config.toml
norm = "layernorm"
hidden_act = "squared_relu"
shared_expert = false
num_labels = 9
mixing = "mixup"
beta2 = 0.99
Rows from block 8 of a small multi-label image tagger, named by matrix and row number. Rows with one number within an expert belong to one neuron, the router's apart. Each number is 200 + 40 x the weight over its row's rms, rounded and kept within 0 to 999. All counts start at 0.
Before each expert's rows are labels from the 100 images, of 14848, where the router gives the expert most weight on average: "top examples" is what is common among them; "patch colour" is the nearest of a few named colours to the mean colour under the peak. Only what is clearly more common there than usual is listed. The data: pen-drawn characters of a made-up script with 800 signs.
# router: router (model.blocks.8.mlp.router.weight, 16x256, trained with AdamW), inputs 86-171
# up: expert up (model.blocks.8.mlp.up, 16x256x256), inputs 86-171
# down: expert down (model.blocks.8.mlp.down, 16x256x256, transposed), outputs 86-171

# expert 7
top examples: three strokes
patch colour: black
router.7,155,303,195,223,217,205,180,186,191,245,165,264,186,121,103,124,144,155,248,144,160,170,149,224,287,280,219,209,190,247,193,227,171,236,172,172,239,208,190,155,236,162,243,201,175,227,211,194,205,255,245,295,160,188,247,204,183,245,190,174,153,243,198,223,214,182,194,245,254,226,177,221,137,227,234,146,268,158,231,239,177,179,189,187,243,218
up.0,140,193,198,197,176,273,266,285,124,193,179,200,177,240,229,217,166,145,225,231,232,144,245,184,194,199,108,257,225,212,186,245,219,272,229,276,208,150,164,166,217,206,246,206,205,134,255,226,185,271,214,205,158,236,175,170,169,172,174,135,193,193,192,207,211,245,228,194,208,218,219,151,161,163,269,147,131,239,176,150,226,247,216,192,179,181
down.0,162,251,214,250,161,216,312,261,183,168,245,172,222,149,212,228,147,253,217,181,172,177,131,263,189,165,216,255,204,182,164,230,210,156,241,231,218,215,236,169,175,210,254,189,170,177,189,227,241,187,163,287,200,228,239,233,305,209,207,207,248,197,163,212,113,168,198,142,150,175,236,187,273,245,142,157,192,207,168,206,188,170,133,270,204,191
up.1,212,194,193,181,194,207,250,202,143,223,183,208,212,166,200,237,211,247,157,263,192,168,213,247,234,280,201,146,224,246,188,220,173,237,210,254,162,142,302,272,179,254,166,149,229,194,209,103,138,151,169,243,184,99,227,131,197,211,167,231,112,205,57,268,266,226,212,208,196,198,213,139,222,234,211,268,210,181,120,252,224,155,223,213,143,184
down.1,173,210,253,136,150,242,206,211,165,91,173,210,149,121,175,202,181,228,248,215,169,223,190,183,189,216,162,209,169,139,261,174,180,253,219,165,182,175,242,165,247,266,195,187,203,202,252,142,264,186,192,185,181,243,174,129,183,216,249,190,144,189,125,225,161,192,259,184,225,252,133,249,207,223,223,142,243,216,248,180,214,215,154,216,143,229
up.2,179,198,144,226,158,170,152,198,201,226,263,140,172,183,184,143,244,172,193,208,226,156,151,180,220,219,267,259,228,258,277,178,213,166,190,178,218,219,201,255,164,209,174,212,214,247,261,207,246,136,199,142,197,173,191,243,203,182,186,201,249,235,104,184,223,167,173,173,212,250,138,155,254,205,141,161,200,218,168,185,256,197,235,179,160,219
down.2,159,174,259,201,194,209,157,181,217,220,197,191,245,186,154,205,207,178,227,221,172,187,263,198,257,133,232,221,262,227,226,145,223,192,205,162,161,195,169,161,156,188,255,111,189,190,187,181,143,175,131,229,180,172,187,203,164,206,226,183,235,202,154,125,192,197,229,188,174,182,160,181,167,281,331,141,197,241,164,247,162,223,232,181,104,196
up.3,245,177,267,171,224,167,195,294,173,260,227,329,219,173,225,236,223,246,143,258,177,281,245,229,179,206,182,132,265,236,198,232,263,187,222,230,184,198,209,164,161,226,255,204,285,269,152,199,202,203,205,219,195,188,166,178,294,167,220,162,175,141,201,188,260,185,212,258,210,179,199,202,224,250,178,210,146,252,171,206,187,213,178,228,222,179
down.3,138,249,233,140,150,220,187,182,169,101,144,192,238,198,38,132,252,256,181,193,153,215,199,189,249,229,199,272,156,159,162,153,206,203,210,215,185,156,144,269,199,160,177,239,197,221,205,213,181,233,260,150,222,191,270,242,227,199,141,172,257,212,241,167,171,210,233,209,259,252,180,226,207,204,276,107,170,233,193,181,278,138,183,181,205,204

# expert 6
top examples: four strokes
patch colour: black
router.6,301,132,241,166,275,169,198,220,118,174,202,141,212,226,305,141,194,145,219,235,214,241,174,179,263,216,175,242,191,137,178,145,219,219,144,208,156,137,182,219,285,184,184,219,195,284,160,256,262,269,217,169,240,206,154,158,231,177,188,229,236,183,179,246,216,184,153,192,212,108,146,192,120,213,169,187,170,216,173,205,205,237,192,222,223,198
up.0,252,136,282,188,164,187,257,220,194,145,166,182,137,242,215,123,220,237,235,211,193,226,204,185,171,165,184,211,167,268,234,162,196,243,202,205,202,244,265,239,225,193,135,145,206,183,210,196,187,227,170,219,298,153,212,198,171,140,155,172,267,211,127,222,138,242,125,176,147,191,203,255,193,240,235,233,210,263,257,216,243,204,231,140,162,217
down.0,194,218,193,181,171,159,187,231,150,182,233,167,230,227,192,175,213,236,163,202,211,217,225,175,226,150,194,240,177,180,223,187,157,211,209,190,248,162,281,211,212,228,235,210,219,202,231,214,204,140,198,190,195,164,210,113,219,239,188,278,203,184,267,151,232,196,213,218,155,223,262,293,144,262,265,360,166,165,248,197,217,194,160,214,177,154
up.1,204,274,180,204,238,150,251,217,171,268,220,220,189,162,165,171,233,197,241,212,189,200,192,100,284,273,261,172,125,258,219,148,244,248,177,153,245,212,229,233,178,262,178,173,144,137,211,132,194,218,179,208,145,168,231,104,177,137,224,232,199,199,174,287,158,138,202,149,193,207,228,204,236,174,219,220,132,244,251,190,218,191,165,206,211,219
down.1,147,109,174,169,231,168,277,167,155,202,283,247,119,182,222,250,254,192,268,203,129,149,254,177,149,181,232,238,226,207,145,223,220,192,231,203,257,179,149,186,206,180,206,197,166,145,152,198,241,227,142,203,181,215,219,181,165,222,202,258,161,218,312,214,191,186,191,202,220,187,179,186,147,195,188,151,251,200,187,170,166,114,194,149,265,126
up.2,214,251,292,151,187,200,187,213,258,115,125,188,204,256,173,236,221,257,190,184,118,277,192,118,268,96,134,173,184,205,239,177,168,167,228,153,182,247,189,232,251,169,286,204,173,129,168,197,260,233,145,218,255,130,161,218,257,219,141,160,156,122,224,154,262,275,194,165,208,185,110,221,169,228,187,156,158,198,188,167,277,273,209,207,160,222
down.2,144,243,201,181,185,185,170,173,204,166,223,189,180,171,150,193,167,206,231,211,126,184,164,206,256,232,249,220,150,170,136,180,266,214,215,164,265,179,222,165,182,192,257,198,169,125,239,185,280,271,224,207,145,236,142,245,107,214,184,153,196,158,224,259,173,191,188,186,185,152,225,181,163,192,119,202,198,162,270,182,181,210,231,218,154,178
up.3,226,181,227,94,197,281,215,114,195,226,271,215,218,235,145,79,239,183,237,187,225,275,182,186,199,153,251,175,248,207,174,155,183,166,191,225,221,295,162,235,197,178,253,194,223,208,265,163,218,231,161,237,196,140,188,182,178,207,220,202,224,308,197,162,163,108,231,166,136,234,223,137,253,249,208,238,132,190,221,210,263,234,282,270,177,134
down.3,324,159,184,219,195,260,212,238,176,162,216,188,167,217,208,136,203,212,204,206,155,202,201,232,209,97,182,140,200,208,229,161,242,110,261,217,236,257,191,148,196,166,187,234,149,181,149,259,223,204,187,167,236,230,185,169,192,180,217,179,202,178,213,229,146,169,145,172,236,145,182,169,226,174,240,174,205,203,169,255,266,156,147,185,220,211

# expert 15
top examples: one stroke; only straight strokes
patch colour: black
router.15,149,203,133,245,224,192,174,247,253,221,172,139,271,149,207,262,239,220,233,243,180,170,213,175,168,256,174,220,180,129,204,150,251,239,216,205,229,136,151,272,174,246,254,219,192,197,152,217,239,260,199,134,125,188,199,296,178,245,253,203,218,163,179,160,124,227,202,149,216,219,226,234,300,199,241,136,149,173,246,205,212,177,224,147,240,127
up.0,152,189,172,220,211,174,292,215,220,230,204,109,143,147,166,233,155,146,261,183,185,181,186,241,156,162,195,229,219,221,207,203,197,212,153,224,251,199,263,274,195,204,164,280,180,265,239,257,128,225,217,178,196,142,220,81,219,242,153,209,289,226,220,216,233,219,246,251,232,248,221,167,196,181,184,209,235,187,158,141,136,236,202,170,179,240
down.0,213,198,196,212,172,229,176,189,219,204,216,215,193,204,142,121,224,162,195,150,197,226,198,222,192,194,226,178,197,221,197,161,249,272,192,178,131,216,224,123,153,149,258,135,250,190,170,172,179,194,218,198,194,95,130,173,244,145,275,168,220,201,135,220,203,175,221,199,215,178,239,169,98,189,226,201,205,219,205,126,215,140,153,226,221,190
up.1,159,172,231,232,212,153,134,164,199,127,173,242,158,203,120,189,137,140,207,233,264,225,182,232,198,216,137,162,207,234,247,235,268,232,183,175,133,234,177,221,237,259,242,216,228,261,148,181,202,145,192,278,183,211,107,208,211,132,229,186,190,257,212,210,213,213,297,213,184,255,207,254,211,222,228,226,185,215,273,176,175,220,185,196,255,193
down.1,192,145,157,224,261,232,150,253,250,175,164,163,235,186,141,195,256,204,179,182,192,201,309,194,240,173,221,241,183,170,214,274,178,159,101,149,206,216,195,145,154,205,210,238,198,231,250,186,184,193,197,212,233,118,224,132,170,175,171,215,208,225,220,228,189,223,207,248,201,185,289,235,167,171,186,153,175,156,143,144,192,203,210,166,243,183
up.2,173,198,157,225,253,262,262,200,196,207,149,305,117,167,196,198,184,130,207,145,140,150,169,213,211,169,152,211,176,208,236,220,169,237,203,219,173,202,214,271,223,158,292,239,185,234,149,163,221,309,220,233,209,232,148,202,247,91,257,198,240,170,161,209,181,139,229,237,180,181,233,236,204,185,219,171,178,181,256,195,235,179,185,163,235,271
down.2,179,285,106,205,217,109,178,186,166,224,204,189,193,229,180,196,258,158,247,198,172,169,95,161,215,241,175,253,229,247,146,213,245,230,215,199,314,226,215,240,189,220,212,186,219,240,199,241,214,210,216,220,134,176,188,233,149,162,185,209,160,204,168,262,198,236,158,171,230,267,211,230,256,194,238,213,218,216,236,270,191,233,140,230,159,136
up.3,156,205,180,149,228,260,214,204,220,240,123,144,163,195,186,194,192,253,247,134,190,107,274,240,237,192,200,132,249,231,178,216,214,190,220,137,226,242,203,179,161,197,214,208,186,234,259,252,226,205,152,155,244,255,172,173,198,149,185,282,145,241,196,109,196,189,216,145,168,253,149,178,228,163,161,258,156,222,249,198,187,269,280,213,227,192
down.3,193,209,262,150,199,211,166,190,186,143,148,235,195,183,136,170,229,183,281,207,252,227,251,181,164,172,238,201,194,171,198,149,162,222,179,195,146,225,263,200,260,282,196,161,211,185,201,162,203,191,216,154,188,225,140,108,106,265,220,244,184,177,187,178,198,214,245,140,216,173,189,275,176,241,197,180,240,181,208,242,210,184,195,244,166,157

# expert 12
top examples: dark on light; one stroke; only straight strokes
patch colour: white
router.12,207,164,117,200,194,125,216,232,227,177,219,151,210,227,175,198,281,241,151,278,194,228,193,274,198,206,168,249,210,158,182,191,202,194,225,183,204,201,158,225,198,161,192,225,214,206,268,220,157,249,203,241,161,183,116,150,182,206,171,160,252,251,169,145,150,179,266,163,137,195,281,233,201,182,168,200,264,183,172,250,164,236,172,210,241,113
up.0,168,175,242,229,210,190,208,177,193,177,252,240,187,241,214,157,251,231,177,148,140,200,179,195,170,153,187,178,221,222,222,171,163,213,212,278,180,199,191,230,272,229,159,181,222,236,161,239,176,149,271,182,220,220,197,187,123,167,213,167,251,132,227,152,202,191,217,178,167,257,212,250,275,193,220,130,200,137,195,267,241,151,288,248,199,204
down.0,168,178,154,167,139,201,235,176,165,234,220,224,182,224,196,242,240,207,195,327,242,245,191,185,181,147,205,245,241,170,126,154,162,215,153,156,236,199,137,185,246,175,186,266,224,201,177,182,194,247,200,221,154,205,212,185,210,178,241,231,171,210,222,207,292,194,235,154,197,186,152,207,173,215,171,138,204,167,227,200,162,181,211,234,213,181
up.1,140,187,239,225,192,233,169,199,210,228,239,182,139,179,209,179,141,162,138,299,114,193,206,159,214,236,178,286,163,179,174,236,227,180,243,104,227,143,175,167,261,148,212,164,180,207,229,162,215,214,232,213,229,226,173,280,134,184,209,205,147,195,164,143,133,203,272,154,156,214,215,148,182,161,221,222,215,287,159,107,197,252,258,158,232,186
down.1,173,152,230,196,172,162,159,213,223,214,140,177,160,219,218,271,230,181,196,228,165,265,135,175,232,175,210,177,174,211,205,211,167,163,232,153,179,247,267,213,189,242,213,215,207,254,200,234,219,229,215,199,182,161,178,153,142,186,123,177,250,201,150,300,273,199,180,160,239,183,136,224,229,256,263,220,220,152,174,174,170,138,184,201,284,227
up.2,204,179,211,256,183,165,224,178,163,216,125,243,183,179,245,197,217,196,205,155,173,222,158,233,198,184,286,294,186,251,208,269,159,264,172,186,224,200,247,198,205,190,196,236,194,221,265,222,220,196,269,191,188,168,219,208,154,186,190,202,217,236,203,243,191,205,224,227,138,196,180,245,171,189,231,204,134,258,188,187,192,206,215,136,186,208
down.2,235,192,168,208,293,229,175,284,210,210,188,196,220,285,187,223,175,227,131,152,211,170,184,192,188,188,213,254,226,190,244,203,256,206,196,232,246,220,227,208,202,216,148,282,250,282,271,108,229,234,213,197,221,201,191,210,186,271,202,195,162,305,208,240,210,163,209,137,205,203,183,172,201,165,256,202,256,295,160,148,241,186,201,154,180,263
up.3,207,159,180,196,226,138,154,177,236,178,226,215,168,231,183,207,219,153,146,240,211,199,235,250,196,206,119,130,175,158,218,224,171,259,224,188,198,218,207,162,235,208,187,138,221,293,220,234,248,219,244,193,175,198,239,237,234,157,129,199,207,231,195,222,243,176,211,292,199,237,244,248,234,249,281,199,263,138,196,183,144,213,267,148,233,103
down.3,231,197,214,141,285,265,182,206,258,241,195,232,188,139,146,277,225,171,225,175,152,258,225,223,203,189,220,146,224,166,203,209,235,246,206,131,162,188,264,237,151,223,216,208,214,189,196,221,234,236,159,160,197,178,184,140,168,223,168,160,184,243,242,201,233,143,165,239,174,151,222,282,267,213,183,251,273,216,175,282,250,177,187,295,142,134